A small audio embedding model, trained from scratch.
Model: 6.77M parameters, log mel input, arch pvt, activation gelu, patch size [4, 4], depths [4, 4, 4], widths [80, 160, 320].
Training: 7700 steps, batches of 256.
Rows from block 4 of a small audio embedding model, named by matrix and row number. Rows with one number belong to one neuron. Each number is 128 + 32 x the weight over its row's rms, rounded and kept within 0 to 255. All counts start at 0. Numbers have three digits each.
After each neuron's rows are labels from the 100 clips, of 14848, where the neuron reaches its highest value: "band" is the frequency band that holds the peak; "responds to" is what is common among them. Only what is clearly more common there than usual is listed. The data: struck, bounced, scraped and rolled objects made by modal synthesis. In brackets: how many of the 100, against the usual share in percent.
# fc1: MLP up (model.blocks.4.mlp.fc1.weight, 640x160), inputs 0-159
# fc2: MLP down (model.blocks.4.mlp.fc2.weight, 160x640, transposed), outputs 0-159

fc1.279:128117139137092164119173150111103103124099115176154153167121161154135153148089107188181155097135121095111128099113157131156212096170142107076068161108100111101094103146099173149115101075143152113109081134107084069125104084080160164113133105108128159140087201202112172116109173127092157186173118163124159182074182155088087135129078146154144088147204177063123125093102165121082179157176145130117154130103140112102110152121138086115132134120117086156110155158090130085117149087118143
fc2.279:077136142166173097104152127140125171154123114060112159049146186149106128118122134092117177134145069148109144104111062100127082199154138160057141118137130141128143134144116094113073134164053146112146153144191173088136115101182164127137146111139165158133183144054164152169207140123118122139134085138127146099129153159146169131177142161119105086116074077216109081119171136096078096117117154163130150136093128153093128140105087174084121181154141127093125124110148121136092091094148145
band: 250 to 500 Hz (46 vs 12.5)
responds to: thin (high-pass) (50 vs 12)

fc1.623:081138147126161102129096150123168157131135165162065151190086120089077162105159095097105155148154182144127139142120141143161100133142104128200075132195121141112116101092116106148105163142101102144157141106149173101074192141122126072162157133143078152179154100111155097071153112113158086165125132112096078145078133105097134095167126143089181148090090093114104159088143177177054127121104119109169103171129152108082116105130175131107184178080155123174125198153088112181151167143086131
fc2.623:135130129117114110138123159098127116114140120080110070097142081083067127132093100117180180147094093151106109081126109171113119122123166123120131093098151142108157064183167138076096164158109142144087081089138159112116085172177106080143120111116143167096129128111091126168169131156123131190102129164149186135179190118166133077111183190145110112093075121109093145120120167122152110180126147109171092132116178157069138206123120127174097125149203083163103160114189077133083077144130097
band: 250 to 500 Hz (55 vs 12.5); 0 to 250 Hz (31 vs 12.5)
responds to: small (70 vs 32.9); repeated hits (45 vs 19.6)

fc1.294:162116067106079144154087178089110160099089116130103144101059081095163152107099093162127150192154156157119150160118137154161120089085146138175142182132144123166069097053089132104109085161104104070163138164146094158170143138138113113119132105086109134190099171086112134120179128118103169150115117117115092092106105107138101185098119132136109121136099149109157148158065134116143115100086081193128128167158106092138158082116205170122145125078157085099172159082141086167185177130154107
fc2.294:140117099120108111155121198131120136120114111185123029136155051097180159152108116108165154138095117133114079136102079206075109103125153130143108142074152144162115159147126093068193110115166117145106117125097126131150154125136149107129148122172126148150099093150117122176105114138120140178119194131140112132081156053115115100122135046101178151150127201146089184149117080096158098076141114121157140112137196144080193158126120161118125125133116090129141101075114052174133161120163108
band: 2000 to 4000 Hz (60 vs 25)
responds to: hard striker (97 vs 50.5); large (66 vs 33.7); shape: membrane (39 vs 12.8)

fc1.385:132058156115113150090116146153123152193163104185148102167127088072140119106105098114097148093025158144139135123086132175090067128142103148080118105059158157116119143118094104093184129184111110173142098092099131119165100170129172115166172196118196117092150131177169134159111071192139107099141165143085112167127151151121129129164143121154217140147114133160082113120125123151146096167125149133097092110142185104104105113104151107168123164144099149163103125097122115107078141084090178
fc2.385:110148092128162131128133120118145120106106113111167104121163101058142141173113110145151176202159195152101092071132074117154111108118129071164135130119132106155102094171113124107124190119147099129147147119178092141112129146180142098125123156167141118107148138034080190164197114132100077203109083120129139132198126124153087131131126164056125116157153157084132135140150176156093072175138132121111125116095138151072161170133187142171184136126156069123117126172144091105149080165138073
band: 0 to 250 Hz (53 vs 12.5)
responds to: repeated hits (47 vs 19.6)

fc1.396:163114103183119129110155167173105129194152165118078083149150113164139183139090163109131119170145112137086188173151135102060119108104159137109092165139131131186135068156122130077168140132159083112103074110133155130125173104118093074095098169105110107105077088070165087165112119118069105170156145111107145178114143075132096159069171100150077177108139106160146128118104090137146102159153098104104141181204080106108092111099129155160156124097091173170148095121169139161092126138135180
fc2.396:195161123163120142164143143150150112168081110105143063118174101138176155181085145113106099195068098112097099106092138103086126157109120157132153149149136150159117099170170152074176160087107185139091144099166105151089172150109107107165112149124103048089134093151148121160086121206117152179098186122087140154084134115148143154126124144126093119134088140162082147094114150158149113185122123144205126106133124074090103184150155124151094142130154141145066172119097046110120160145100105
band: 250 to 500 Hz (33 vs 12.5)
responds to: one hit (66 vs 19.9); rubber-like damping (43 vs 17)

fc1.180:085117161172186175154116175179171164159181177169151142154111154155086148104182111147094152129103135097172108128167124115090153096099151110153085121082172126121171125145088152091151136078072098186163135079159134085090164083133114144132098130158097088129065169103112081176087186108166169112086114105133081079146111119091093095125151097147163150158125076080162138116122177084176106102117121170113111172176093174122090139143125184119131103178095129139169127130149118116093156138132086
fc2.180:148120115170193072159129129150160115176141117151074125124137139141080119122140094090153134141142135157148099098137094034121111147112113116157115139137176160106123113102120175171118135109062095150101159091138094171156148196097159170123156125130085063164109122140142173120087102079089083107102118122128082151136122147160158181114135184151096175112097052146077131128077145128150081080135122096138149076119052169072146159150174121128110085096084143207155102124110157122162122162076105
band: 0 to 250 Hz (47 vs 12.5)
responds to: one hit (63 vs 19.9); small (61 vs 32.9)

fc1.315:087123136137101099084107127133161089080127102116137160106118093117169075164157163102127172068159146179139151149142094147187179090086107126099131140161121143159084108092122106155122156074114136165165104167158169132133111133137112076133168163092128160114165105153100062113085098175176161098119108178120185057180148131124123080152154101133136131096114138165106068145179084115160136077092111080145078121087132131103177123179120072186152156134103134090072132123105167121160085196109091
fc2.315:192151081069123105111098136169059118107136177087175074141104141109145155146145141119089160143150154122102199133218107100180142073100168086188152093105137169110096098083133127195120087123099108112120073128083053147157118140117173144135140145132090148102122169139128158103139155112090093110174156125152117135147122181136149176116144119189157107110146130091167130168094112101116128102122167099093128118168084149186094081130127086083143061146135118172135145101085207150143118132113124
band: 250 to 500 Hz (49 vs 12.5)
responds to: repeated hits (89 vs 19.6); rubber-like damping (43 vs 17)

fc1.480:142149085173098129107161141150111140096121138174161114158154100080140168139129119107080074126153135155139161093160098102138113147171113133093148153127082183114183146098123081135156189191135148102127125070081171131136117161162106108082103073085167178087077142080090091160133189157141182105107142136127122124165144096159084097151098079118107081117167131173162117086166135167136080146173134098081125124163081099130099092142113188100166153086155168120178181172162080105109140133074086
fc2.480:142124114121112159170154135186119171108112120109150201135109093100102133176104115078153074175152125169171108073079140131065171125140112140054105139082132096140187113174141139121117138116174116115098140110143170141151169135087104094166117123134173155151134161128127096132149107102161064116087144096091094071169114158149160115107123205137139104121176103143084141111118182141163097090151112158136170119118080167080099118093166167140171145130207164088159179083155058145146151134162175
band: 4000 to 8000 Hz (54 vs 25)
responds to: small (61 vs 32.9); repeated hits (57 vs 19.6)

fc1.409:182078074080172081126119089099137116148119147144068122171143155104123153187084109100115105137100050134110078109160126144104076089136133122183152155086150076147120159083180178165130138158153119110118070162080170144102149144109182128086105180139146155147128104146198140121143132154097154117111206134102163084151169143150143079085136075163100155154123124146134097143143120125144098106119142133045120117208149105094074130121104136082126160153090126173169088098108105110126088118128179
fc2.409:148112160138122108131119142152063146164128120176042096172121151202157114075110145105143053044090073143132117160108146155069139151120114177101123132108142145162140199134148095145149095081138155078129110129125129119187087124165135110144132113113107134158096093189177078113077125143135189102134171116091085109049132123131160088112115115126157120104140175177119092124100086145169130100170141150147136135179129140101167143089087142109129165136132182171151136079123122185083158099113179
band: 500 to 1000 Hz (37 vs 12.5)
responds to: clamped rod (43 vs 12.3)

fc1.589:151094088113156147134127156093152173139127143169192086159159106109169102062107137095175192179136138178147142133112076166155097144094067096147161173072158126175148071120139126114180153143102071175145104136101090085104124110139093110137165130120149117163117155140086114149163111128108178178166126105117134118090133124215083094153100123107147081131127107148131166090085059157170105199062139128105189109121155132089165104156130101119082176148131130097145137162097111094096151154082120
fc2.589:126122154104142126132137059126125124137138124087093204113093177184113095122105146135129113093164126117143165146187145092160129073143134133139124182116106087130112181063164117148084079139146108116123192137134115121123145144085159172141101129148129143128141173126100193116087101110112148042088101106148064057165125152158116160153114076097146128144129090157167101121145137134044172110145118183092130147146136144135155070092102150128180115133079102130162095122124239061116166160127129
band: 500 to 1000 Hz (46 vs 12.5); 250 to 500 Hz (30 vs 12.5)
responds to: clamped rod (48 vs 12.3); one hit (42 vs 19.9)

fc1.573:119141141145162097129158111162116147136145105191089079180154068080185173103096170074100145191136068182157102140147139067137077075117118096150158089061143091117115064145123120151126103101154109098157079157150136160147141160188152114152125177131130115114103170151112094139136106104103117126114146050101197122090111145156132086156162176131098139164086136154157119091125072168157082175130092147127129084176187084090152141144131078120100165122119117095119110123097103089173162144136146
fc2.573:110108150155128123149129091136102125142105125098114209143069134163134140134119149103126090096171160139139161153166125079116104123143100135123132178148145101144115186018097126131117069142161111118157197166128117119152144112049154120156125144130142138117137187123122145117105116119115147101135091094123083111075067149113128176147070063130143182170165089154192096141120143108083150077128130177079152133137138156171140070124119174077185147099085132097164078134097209087158156158111160
band: 4000 to 8000 Hz (99 vs 25)
responds to: hard striker (85 vs 50.5); steel-like damping (65 vs 16.4)

fc1.520:097143154098185151154135117110148087086094167160151134115130118092151147089136084162089105083164152177099144129106178168141085083186142111137138188074138129122098144091087129105171164185103129164107180102083097111149067112093122095106166125159176064179122192145121165115186130106089164110078156156141096108127153117156119078161174112134123092072093147123082080110078136152139135085109101100169134083110088183175157151092078142085123163132124113148148141119097194114163133149096144
fc2.520:189145162133135125128166227111097124126169152134081141128203095166096088108107118104160114153117173143136165167088105167086129129095148115115142115120167160121142098142135158165108107093071150155099138136167106176132072123086101115083137125128139104095103096138152152140148103154166135100115093100137145108091148141231158149139118146164115041168181123049080140103104134128116136202118144125162168082162100149096119112172121136065097037129142163176103156113179115143136125148119118
band: 4000 to 8000 Hz (75 vs 25)
responds to: hard striker (78 vs 50.5); repeated hits (65 vs 19.6)

fc1.318:133096089146105178169113124104055135102102110190075112112098148148087149098117186134124065125093195116085201104147138178066134113086149071108153144097102097138144115158123164089151111155124103119120159183158126151193160080137105085175096094173171093101169165152125114096089095148088089106095200101115124117144083137145089095080160130121148112099110158122102125163077081113122123100102165111121073097141163132167086141117112151119149092170162138095094161104146104171142081105084119
fc2.318:089160090138102123170122157185198124097122148144107167137027081122154097104138140114120137142158114079135158154175135133139124132146136136095097166125155118144094125083101122152175071129203123129112182153081127135132140146085132101100109105160140125135105180064118181132034159176116108087112152118147079096075107118186140185119073112070112158135122110121115134116155108095097160098127100104169143103091125156126158103150129172066168095127116070090125134128110180098145214152109091
band: 250 to 500 Hz (41 vs 12.5)
responds to: small (60 vs 32.9); one hit (50 vs 19.9)

fc1.635:170051181136094092155103172131153135097112085170137127127090153109130137152094128169177075137183102066137112083142114116139131181091123087168156153120171118094144117111159124085094117155190151143121139144136118151163131141175120155099171071081105081108087052157166081143092092157108092139077120109087137149125194100060123126125082108173160142111158122106131136094086152118101147117124074187081152093134173134074134103173155113124101166093108148134176129141184116098104096073104093
fc2.635:119156126139077073085147170117233107123136102057187094121080138152128155084125160138121112140173133112106099117088090160097101113138138171089117134106118117150106150160157126077121163090076107117097103143155143120186082176146108112095144132158148104163141131138102102135149148167114160162118153098160109110098159114098155140103117089128103142132114103111093075115165135139178123148112105143196113158144109065088138145131149229199128175192179105130095166116170130160090139080176055
band: 500 to 1000 Hz (34 vs 12.5)
responds to: clamped rod (51 vs 12.3)

fc1.462:096154110127116090163083122106157156166148112124133154168162151103107078094168140112106175197168130153163109120163075088197176090105131202154122119087089131104091114124092094118067087168190148072131114141098143102141105090130107126150149143126126174089135162119156165184119162118141149176081089115151123164115142162096147109157118103164177118142101159143108172091170113101126121089120109107149165135110197134088131184082109139171181157064083105101149174147071099161100177154111084
fc2.462:112185103128100103092114169116105124098174142137150109124140071052154122150172117170127123162121137129180087159053119174132148124097141066195084080094171160125146100131104106099146214148135135159129155130063148140127122111114173129116160095090115149175079083144124045107101106098140175142178182163101215132141134082075131131067137110158089165132115152087120107134137118118129095101128144100120156100126146097157112148119154126093092115161164129135134150195096078181143155093139085
band: 250 to 500 Hz (46 vs 12.5)
responds to: small (61 vs 32.9); repeated hits (45 vs 19.6)

fc1.216:098124129089146124099112097139187127178085102082102163092081076155134093147166083174119119164119177129117098122139080136122080175164162103107166176170150154073106123105112093082088085172093155100146076130060153130140201148095168156161140125175099155085134081082117169120120160147088127145152085109087175172146098106147123184092153117192091162160110144117093127116169113134176073162131114107111077104147174100134166127151152154139110117149072086082079126141155094093150132101144112
fc2.216:171066135185155103158120139103169125123126188096088117129105143055100083142127098092114149148123164135112138168122092129122106122074152168154073186088134121109132059089107069187166146125112127099113143141103146176125139160142126126065136140165129162104092158075109151138107106155120071102096133133126129139140154094116106120116070077105108157102101104136155112110114154142041109164189079116150124118107168161054093105123077190116162107188175162157154161149134098129146182193109168
band: 0 to 250 Hz (43 vs 12.5)
responds to: repeated hits (46 vs 19.6)

fc1.450:172086107182161174092111115084074110069098150101164086124112102113116109176176078167153175138149179125084155078089091110183069181079174174204133165141155183115075092187179090138121188176110140115105179177131097097087177122175144112086131132116167128087114135100109120119162131107102125084112098097135097085134143163164125087112148129118159122133090103089130145151172155099150142089156144105173140078119152137109103114106130107123085163135108142096118125159127076147178101135149128
fc2.450:071093168081131112123152102087129157168174103114123091163165122062103137116074087152144099207145140155155116071154078149157144109138126092138157066142120127150147064092144107118147114153143097126097075085161148121118162113119135141149150143140129088071101135087049151175171103100111088138124131154144115154143102108192114101118231191120120166169100138063140127117109148112084101200152154133117088098172153124121167163178150147116094175122209118130110123132133108116144096162101116
band: 4000 to 8000 Hz (50 vs 25)
responds to: hard striker (91 vs 50.5); repeated hits (70 vs 19.6)

fc1.116:163116078189153118130122156114216078113138094139147186081106074138149099095146117136135075187133105103163125133157139108132161103186111154108103165181159152117068075086144108100115116165192090171137160140084148171145177133123160152148102162166134138119106098151069170163171095130114133119097183143140131128155103149065107160116171119111136110166091109107178095093147143134148104082093073176095119093114096099116108074176215123152098158132075155088112127108112148158135120159142094
fc2.116:142146088080154107105127149157142075101103134117122183092212172189105120115136137141131129048126100080105159134111165143108157141167130184116180103134106167126139150163114134152084071094144137124127151090126150138085113172123131170115113128092129129123123115136162084119075178125115151085144171134131122094096117111121166136202180154139119067093078131142085067102132158122119224126099134121173099156111063132103049123105130123101094081185114167161061147168131105165104166102129090
band: 500 to 1000 Hz (33 vs 12.5); 250 to 500 Hz (30 vs 12.5)
responds to: one hit (73 vs 19.9)

fc1.319:087146104184142129138164143184215132111109105138071159119152106124202136118106150077114089156154103159143146091119092081144171147095119123183150135115169114151086115166087156109163081174152176117153092157068097148102177151168140082109152148117130147151106118105095181103184168159079086107166165123084075135100160066184095157080123133130172078104081125164128132117139148170156102094099115115095161096136061084129133159126163165114128116155075132154125128153138095092125096147065131
fc2.319:131112103100128121112134106156152111106135136042132145131147106172150111111107148162151151109128132082138164148193129083125103116109137200113147178194136126117127138166117144136106103120101158099139164145146154133124157165153119122120154090087122130096117169149139159150105133148134128119103188097120109112082058205138174198166151211117111046090152084098104080072120119133090182157121089085168092165133090070110117168097148139139136172162141164142131188197068179096121081151108154
band: 4000 to 8000 Hz (56 vs 25)
responds to: hard striker (83 vs 50.5); clamped rod (59 vs 12.3)

fc1.8:092120137163153121158091115075096139079139160132107173084157107171133179113097154171146114169125170121154081091111153109162080131179070169107092130113135136135101112093165170112135172138180144165168136095081176095091194161126115153086143173172069102155087186114104171103114155144153129096108134081148103110127146172160135090168156102093110093149110175082199068087138147135105181171107160129084117156141118145157114112147152135163175083130105129081126126203112078167118148095156147
fc2.8:091086175091155160145155146084117147138133104134148082108121141083126174187117094105176159213155149190091094082093046156152126079123147080139135126155160136175136081129105121119119145148150116098141128155136161150145159139113120080158145149164155122080124164080113155147157090160125168211096120142126170160184077097115137105096138182080133116137151157123142194096117158142097079163152084088128101136099129109078159135126169108167119150126222074107153098156123108141102100131101072
band: 0 to 250 Hz (100 vs 12.5)
responds to: striker: soft (78 vs 49.5); small (75 vs 32.9)

fc1.612:116118123152070069154115113140184170120166117081091168119130110145119110143121142138159188208162118139128069115174076141174173035143163169130111112121149104154113132118124147143060108110177172096085101093106150136162097086116183112137156087143075145166093153156156165116127192123126113158142042161159184129133119101100121104091144131161168156202145088156112132156159115153127176086117116120099130114083149166112117136104134113145175072099153077159169121110144178098147148136161095
fc2.612:123185097090088116085107213108108114075137143156160093097161090076184110128155139173078147130130131133177116177059138176117159092114157114165084094114138171110124138155089105128148162139149108141125115125070147150109106125077142130108162115114110141146086071152138045121105151098135183120159188160117189125161107116089114107092127121140100160156115166082155083132137086154157140116103120114107150109169120060156067140101145122077131105186156102136143136181141040174154163083121105
band: 250 to 500 Hz (46 vs 12.5)
responds to: small (63 vs 32.9); repeated hits (47 vs 19.6)

fc1.399:145156125150121094166083125181150080153154116101180137155159080126070148070108130125134104167160112151172156107125127069198162129131157102062148128149119158077137138057167124162170094167095157114110182089104086075125104138059144148167115112175113179152123105144100094125115172144082085110111069112122064146137126130110158204093173101099077101178134161099136141127139157125118109084106120163110135085141122120147112116107192109124155076159151125171072177168111088085111141128132099
fc2.399:140140143136165151116119149177188130117102107117068174107180152185115132094119128118143126064124128100097129170082154130057110159130111156098138109130109161110176187120140134162085083099140142123111157101128165157085094158059121157083125105116115149162115094183150115093044137118134145055127188140107131081070144152109195133187157120183113077083081125143111075100134095128102202135120105110136099138120119100107065113104142137087103141161103169159132154132106099201108174091117143
band: 500 to 1000 Hz (43 vs 12.5)
responds to: one hit (67 vs 19.9); clamped rod (32 vs 12.3)

fc1.82:149113129152116140190163130098094091113106151171055180143088130171129083125148151108098124152174072139120076147156146116170081108120166084181157115069127073121151105067133136163101077174142170124156140091156090116104183113101170147103106141178142101117123094138110192110119179114153129099087071143136137156100079097102145139104100099111170142162056171127159149078142124099073103082087149158149148169129124142111099126122178159120195156066137106149156133138089110095185111087141082
fc2.82:078161117110146153094135113120097160118136152171124135134126131136125099131103103106163178137170186139147150069127102110154166103125091080109136092106142107147080192120107091065082120096153060114140170166176062136157152089170157144136112145201097121113147142092147105098130123104098137136154048101196066096117124157147164125127109102117166140161225192139163123158139119173135128134120159138149113101125197154104149107143162156090190185146097092121100109109086100052147167111154123
band: 0 to 250 Hz (65 vs 12.5)
responds to: small (69 vs 32.9); repeated hits (60 vs 19.6)

fc1.232:105075095106098135151118119130098101172099128102097175085119107185167173159152173146108133125117126106115120093111161137191137122187154182145166152150121135112095090040094127125123085107110128136093162153108167181157108154113101157100092102192074123140126096169115143083185091122072144113097077124112099171129097108077116163100087178100166098222145142135144076122135146175106117128120097113070169121074100141112166115174128138087113087107075105129154090175135156093124198107119138
fc2.232:185185156126128158094154159137071120150130170157121096194113118113148141146151104086081092140091085159135133166126136123075088172134045158168139131126123123114163176142118129139184137116075198125132129107085108135147081122111118087137118155160085137136143109126157091086112114125118129091143141099074170153080132205122129129103132095161069154100142143091132145110072085059153086126152158156168162098150090128122091108108055117147145142137200193075140153049142122128074162150130153
band: 500 to 1000 Hz (54 vs 12.5)
responds to: repeated hits (45 vs 19.6); clamped rod (33 vs 12.3)

fc1.177:082103079115110118129161118130182094178101126085155183105090096143130109124159161092169133123175146175163106176162118099089131119117085143102123135145174173171148082152140125151095078174182110174077110158156147168147140107090145137115139193174149110139074159076154154158129122114088170099110097104153094137120076105133160186149105093113132157134103155149169146080113187154136179074095156168073082170174082123165075145096181166136102072099164122097107132146136119168115142131160076
fc2.177:122129085108096129077150108153142121107071093133087174109184119200097128100156142199122108083100148050099141122142176167106158174162113097081155154143153147129135104122135079171079085094150109152145161107166147149103101157126130164134157159113098134137114093207183082109080151159105093119172219092126135105087119154149164103188168126155134081066151122123094075105151145114145152135067129111154081089133120119123065104156155138122092138149115156175083131122155114121078161097106155
band: 500 to 1000 Hz (61 vs 12.5)
responds to: repeated hits (53 vs 19.6); clamped rod (44 vs 12.3)

fc1.284:139132118137083146107153174122088106118167139168130078155109114063106122158126143083106166134141139112120140108154147142084161114081109099104112074120124122112151155198137160164119157127071093104094050111112098088166086124187145090166107083094159084156126158086181166134144098153096163123133148133080118149132123128099178088160119125153191084142115118096095171149103126171126099150180187109102117172176182119114118160071057134097090169164166198113137137171170075095080135104092121
fc2.284:135112150101126133129120134152182095126091110094105170120181111179104123103138163154150124073127118085163148144094184151110131154135092139107141137167132134096174154113170127160096099125125107170106157129149158126077140163066118164092151123083109123163126123216158096113060161153137167053163246148113110123093158092109164172180167097162124095097067078132093093105148137090150204112092131128166126100142107080117063118119165126118098137145102173145110140152098106146094165082146164
band: 500 to 1000 Hz (60 vs 12.5); 250 to 500 Hz (31 vs 12.5)
responds to: small (66 vs 32.9); one hit (59 vs 19.9)

fc1.128:087126094149140171143158123077099123153162104077104146149152152083133144110107119172122108140106067171181161103132089150091083169097114058138160090089116153167085188130155167167135157113161161182124170092177101099151162122133182170146168101144112112118099095073133177185088090146149169123186150176119060123130093170136112080150166154171101150116153114120103101161144101152116109146131190175091113132094134198172144117120138144086181079152130097133137132093106122163110101188120091
fc2.128:172146105111129180136116097137163132162100167127135158143120087055155139141096080122135177162105134134183138152098165160163096161091114136117165060094193115069120147107109137136100129119149137158146160096095158191123120108169088150158163085049119115121106052112122113165078099089134107196193125132080169091085166145131086155079141115191097155101154141108109106102086079076081090142110124155123129153138102112151104139163137074147074146175145117179138169162111100121105093096097114
band: 4000 to 8000 Hz (100 vs 25)
responds to: hard striker (98 vs 50.5); repeated hits (59 vs 19.6)

fc1.611:135152132104138157152103166128156135160169074142093074185191178093173166082122085117190101095105172099098182079163108165125151121150178097127093093164130133140130155172121169124096111157106157118088094103114081086084091157117158128167130094091168141113107087179093114120075072104154152118095126119156142072139170133171150158172161137162134109125180102093099106105103099101165095169187160100186079117152157117096145159153174143167161132158125164112091142113141151087102092091067138
fc2.611:122156099050126100141122102147108127089135171153085161132139088086101059118135123135132127074111122098149133112147101086167129109110149120126144054144100168075127229191144108180131144133113061130123103102076097137131094091138119146090153114134095192153119101144144136124126157093163113116171145141136199136185205142133136100114155100125100149089127129105098156174146099100187123103169141096118097110136150190131122107082089145059147074154119092164136187052140183096157120125153146
band: 0 to 250 Hz (84 vs 12.5)
responds to: small (82 vs 32.9); repeated hits (69 vs 19.6)

fc1.525:086183140076115100133113161076112086073124116119129172120086138138121140109085146086107107159141094119134095084122112125134168095117096135097127124093082126079096180123109149167150151145125126105108203067078093172123164066070101139103112161145088106126122136121109083103177141165174120123148051114159120100104154159186143166099105076150149137143168127145164166156102165115178103172109175090160138064049133221142072080120140129092092086119159103130095112126148111128113121157157116
fc2.525:100160133151148163149156190156141108140073103122089152116203149149148137166119127117129140117155109116091155124077130150079113149161098107102160139147186139143133134124130087092108122088094144094156146156164132134108145167123126115119137130099133120133149154059153139171182152130088153150096144108105110133125065195124187129189097219140124059103101120131127088097139187148095163147127131161197127115119074069048067126166167088146140144111133172122110139190092046139115132110060112
band: 0 to 250 Hz (84 vs 12.5)
responds to: striker: soft (78 vs 49.5); one hit (45 vs 19.9)

fc1.222:139148171155130145099115123143114152103107129090181102120140178138161086164159144124137160060190133120103170102133109124188176110147130171094126124126066159101101114209104157177081181092058105156182176086145126167165047090170126161090110147093146166131157123068148131129136186131128143129137115179107154133118126156100149136157153161094036141105147105074116166125160120171184166147131125144115155156106126156137117189110110113120144115187139151107087157134153163080132073172150119
fc2.222:112098139123119109120090060137097166151128157098094154160065160134121092108141090100160097120152062128139130167175142075143151167114132169079136141158126119133105200107071135131088092157072118120157103125114167097143099088071106137172130113118099140146126137186109128101099140080132127112156071100157146121100172182172117110095116139196170088139116078147184178139118125094132109125117145151151163106100119140171126056120043128095140190139137118134187141096141221091165120108155187
band: 4000 to 8000 Hz (52 vs 25)
responds to: hard striker (88 vs 50.5); repeated hits (53 vs 19.6)

fc1.430:180156151133109111125169128133122146103160084128145065172144156120109062139102178085113158075119134084124177147138146113126126157137139144142184160150086151094094137085101081172104166077123167188129125139108085112139090168116126085103160133169175149087113111127107074098154157081132103067161082153113097100115114154126156121137135118153101103164106192127128077130054142179145179078124183082146135158167092191097161180090130127137146066169198151120151099122110146177121105172099153
fc2.430:107073154154122125135160128149172149150150118120044106167137133145087135121114183104149119110092066088125136152124144122047114136113149162073094165187181116136156169155122147174090119113110206105109098143109130130105096150093089089131146128064113124150107124206140111135091135155139157108087221097104087166103133142101191110158090134119123094037116137148102088150143138164175128140144093139196119152181106090100082145109108145114118154131110195177095144127134149166094116132087162
band: 250 to 500 Hz (37 vs 12.5)
responds to: repeated hits (50 vs 19.6)

fc1.236:106101112178099079077102130085076131178141157082137086092181085139164155145127097095143134098089131169125161111128081171109130115114165095105168074147156165131125175100116144118143202095127168135103113080099152108151162127164152125107118115160191086110093157163091093093167146170178150112082182121160083151137121113103182141159088134150066159116096090195161111172119143076099120168158095105155140124142148129127081139129144120095143090091100149170082103156149140098065147064163072
fc2.236:121117089153129192125187200184141113104128171078117160106113151103082152127102115101144149078112092070120120142136142146129163151147182140085135176145137162122134159163152161210116098092088113161099168095110097047084121135127136078090157178140166175088094184151110140135093077138173118140124123128096073109126163110168098174146160124064091164141161164110124145083110130109135155099149082099137134135130141179149133070098128150067127131169153168106154146132214097124172127132122174
band: 4000 to 8000 Hz (55 vs 25)
responds to: hard striker (78 vs 50.5); repeated hits (48 vs 19.6)

fc1.350:149096122096080091135083131105117143143143166172143088181114185139095184112113125087189101154093113101088091150111117126125142140169147115156103168120117089145173188080192136117141152104167139131057075184132164113095097123130127071129177140086173149090118129188120099139118103150152091165125159103156158060097160087171185081166154110089140140109084099159085098064147066117121104149179175084122101125163079094101091121135138128104102137124146115125125131130095194164139087140114174
fc2.350:120133123145091135110140121138099158144125125135049096184123129196135102101127139117173092045106120124109136154121154123073172164138116173055116145117150148139120153142151114154110070102093139086123066123113158100172093089158076151129160131131074143171129091231162084125090111120137139114170208118138116141068142148154176071101127110164171090079173144167132104107115080134178117115128140137155146123161125135139140098116069124124090164109119197132115147052146139124058130140129177
band: 500 to 1000 Hz (58 vs 12.5)
responds to: small (66 vs 32.9); repeated hits (41 vs 19.6)

fc1.457:100170120070058143149173143105115145147116149120204140123141153147166099142156103175182105118145170146103107106138195180178146130142124094134132119128129099088196159135088134155097124139155132208116186102171125130098127108176092146142099154172152150179142136167182138127145149164160161145124158130082099112116162120104131167106109085132133155097166138135077139139108134110111142146135176073106081121161125158191164146087057120162052069146181166110082162087081094109080151133172130
fc2.457:096146104110138124115128183107165164097137141097148068142133118073116087110143092159139166177128115106126076096086111159164181135118142134120150051109106153135148092171131147076111163149119134141139069093137152098092124127153095153100153132161131125128128129128157106141153159123125112172121131146162147143149186052186102029125181188121140071159159198125093203144152112125167113121108126096195152089100141109078137173162165123174080154104175072121110135087152079132117112070160099
band: 4000 to 8000 Hz (52 vs 25)
responds to: hard striker (79 vs 50.5); clamped rod (30 vs 12.3)